A small image captioner, trained from scratch.
Data: trained on rendered scenes of toy objects such as cars, trees, mugs and chairs, 1.6 epochs.
Rows from block 6 of the image encoder, named by matrix and row number. Rows with one number belong to one neuron. Each number is 128 + 32 x the weight over the matrix's rms, rounded and kept within 0 to 255. All counts start at 0. Numbers have three digits each.
# fc1: MLP up (encoder.blocks.6.mlp.fc1.weight, 512x128), inputs 0-127
# fc2: MLP down (encoder.blocks.6.mlp.fc2.weight, 128x512, transposed), outputs 0-127
fc1.26:127085127121139175153167111182129093150132117112125196115095172074130114171170131069090123111097157154122074148103153134113116147104131138160133141111205155204079178150073146134126139155159133119112202119166108080125117131136113040135149115152118086128164126091122105189105122088181133128130123112104088118079130079116090140144163200105154140162121133114163096160157106116130161153112
fc2.26:140094122088080099080093078105108167127129148146077089086109086147084146155178128102103139135084069165164137143116179112182128161152083146138128169100115093137137112074128077113157098144147108118106097132078125133156103146065146174063144226118173151188162088167214116086097169129111146140120175131112051148104116098124148136168127096166116125096061143131195161178085105096134120097163
fc1.27:040144117144168138116120102133105055210136104163088129115024119111078125116183110147168234136146143179112160136114133153138122134059091099181166141177055143125108136116151147184111155119168176078112053166140120087085132148135137149130149173120134127079108146172150126154116089094127218156124173105131093053134146095231138136143168099095140174118133123124153179097105109148119102141099
fc2.27:202108135151130109166169197192143155108103147126131193109198114078085212162075120096143150203116093077195126117137150149162114115158117093196094113111093139115162058157162176136141142142150100164137183137183100111182118123144127107095112147107144095136102136095150139116150138153152081112158082097121147147150163142120101082137130171118135144088118106106159143138074160131122124110095
fc1.28:141132176154120091111090174126113109134117200145125126118050158134164177120164145151153097106143159141128162130110113087131212149165128108120122181149126071155175104150099125147143100119137094131078144120125086155148132157098072173149140108166111147130140136102127149078115111206127176103115127148176121100142056161125098109140115101084119113171108125125160179104104161118087140095131
fc2.28:081105099152139104117063062137094138133118079177081107140152097102131207166120148140126166099115135153112116148169106163122055113161129169113090065123074131099087085133141126126149095126110116115163137153129165125110153154170119102117097145127108136164171171194120115146125144096171066162131177100127088112182169102144133128149163180217139152132151124096104138099170151116179093106118
fc1.29:150107134187191111099105135107099166156065143102074216127081077114125158114148185164158190198134124150117167146148120251074119109153095086083075160171143050139096176185080130112034090139176142144077099164143077137101110119116101085195139128043134129198065050159103217169176240162176101160114181102106177123000030114136178083070122139127105146113085123183096124157217086163136067145081
fc2.29:167121065110144106158068172112076186153116184161119111153112151155106117248251079168157054108126135145103143088086120173116090083139093128099077206082136132160028210224090049026094122172216083104203109175143139173144126128144095187128032176152161213171154177140141152139050160134145125161097120033103089059070042147127193090105117205136099074155156156168084206195188144141157076149120
fc1.30:176095100220170100107124036060140118124098094116131132104077139140115125149129125155128223128114176128097123172158136127092143149095149167151143107083081031147192082124158145124132132075160154139127133105153124132170116165122111123128115151238119092172124113077100128112152142141114092122114128136091105165135118078132119114109093147169104125099151161159135131127113145101124163188112
fc2.30:071134129134134134069102120135164146152157156138131160168139109079150103138164153051161103144128115088183129113135141160162121079160116069139114114134135133123087162117148157126145097178126110072174122107127090080105126094166101126122142116114103132096107077169121101162135170148123129125079100102073131112160101164153127136157129156086147160130130132140130066102142092127107084203117
fc1.31:113120099090158131157095169134151184183188110130109106162133187131162166217118108102176122100115178125075135135080125124139138098111105116195141124057071187142065143162146125087117041207138163077178096179085139161118093131090149105198095102146136097203148163078145126184088106124133076147098128172141098064118153147109222160080144205128143161218151138096142144090160066119133080146129
fc2.31:106089168194127106017107121080165119109053203087151154125190136157133071180124085120104172158152127120133040085115081102107120069143163129150081144102144136026179132046145146149173125169141131091102121084187120109166163126213105075122179179181137132099143126057142082085077187073183145083138199098144134092125204160134130155118107133084081125169105116115108121109123170109166078120183
fc1.32:166117148143176188181117158081133162068070140126080140160124148121132158181128175145145107129120145129184131129118107123114156118099146111124168121161094164095106090117112094169164136120134093123128183128124087110125114176112142165113064121155088097180166172124138087128145144149117137135126088146102112139097150128088114143133143101141135146126061109075086199142114121190132164143088
fc2.32:089125130148113072102125119166147079100096149131113123125117131182132136048210159158110147093134127147132116144126109142144098123207137129059169103082136147136180130108135099128052133141175124116106116087177157155120166141127160120112176133068084125108155124133179144128177128113105121108126173085098127092078138081133094103147104135088147092112120143129106117110092141143150100153136
fc1.33:104138126052099181139146172191176138113153089109180149139098033130118147106082201078134193080085115145119163099114133139107156093163140100160146104176119104136101098145122126133117109107092082063112129131150132099096124139106167129129182111117121091156195171076179106075136135096102105121124170134111106137097129156087189118153185133150129168155111167105138096176163164108101123098155
fc2.33:128071124117095169084066152098095112092127172165067139118117158125141124095132200148160134143111170114095127127151109083152098105088107096098107087187203137223131148165152155148194177136108075183143076137150165165109141148110143162103169103124121183129126108119081169086092088113106190125110106148160110117130204125138129121132141152149060144168089104041094077180125102143170172145161
fc1.34:150104162184138136154162194104100113078189078122183180129109134063142121146072112118162094108110130095114136111089136141109139176146071127091132120101115096153153109143106135099175088076151116168121079143078097141078108072149092138112093109091169117126113163165117145107089085155157103166126151172143154135111169121112126138127151095103158116097154104107189103175134119117182127145170
fc2.34:095110101074150163108101165107226082137104113172137128106121189156107183110134116067122170112112129139158108095168112162174130160119138155102145074126087202111126110101141129106150150140161141086073128148171181122085125151110130111125124171163083111136122115103117193124150202103124118034111092121157117151150096118164161135077165116171118133119158192149126144144138100119139090161156
fc1.35:053133090109129142113172196171129119164102114140129148122142173123151113152088115177105141149087152146175111128098157106181108126115125091121118194045086130118091127141160112125144064108128230101124101132070094108110084113169188116168160132090134114146124129105077127120166124144158044158108141087103117158083160088221125155111160150155170123099175151146118134189148120131114141166113
fc2.35:108160151143136146159143147144213115122215042138044059105140099086129094063083069200092106150083138087114120136103102107098135107108134116130160208142102191187208143155132157138146151172129161148128134133170157069130129137109154104049123155112139164129119124125144170180119102131113159156138095128154134085142118067114174150081112127130130129106135162121142098160094113132109176146126
fc1.36:099091057182179149087098110175134102157161111132120185061111088067100130103134149101132128127112120128122163167126120115103134144101122148079063101196136125127167173149151125115126082157113153056100094164105146112161150134083104085139053060101080105174149166091204083214240136121147140147139199186137178110161186048174169109118162127120215102117179109102168112177093113151059129101110
fc2.36:116150133123073066164132094091144113089100071078155086101074145126132106166099137139116139182153089058063157150157123165131147139185090068132163157103112142165127164059137116039074159160091124147080138028106121087067155104148111120141117090092228110106083130131076192102108079093115142124154115038125112135109083167092070143181153118158119101149115124071147145109115151126131119105145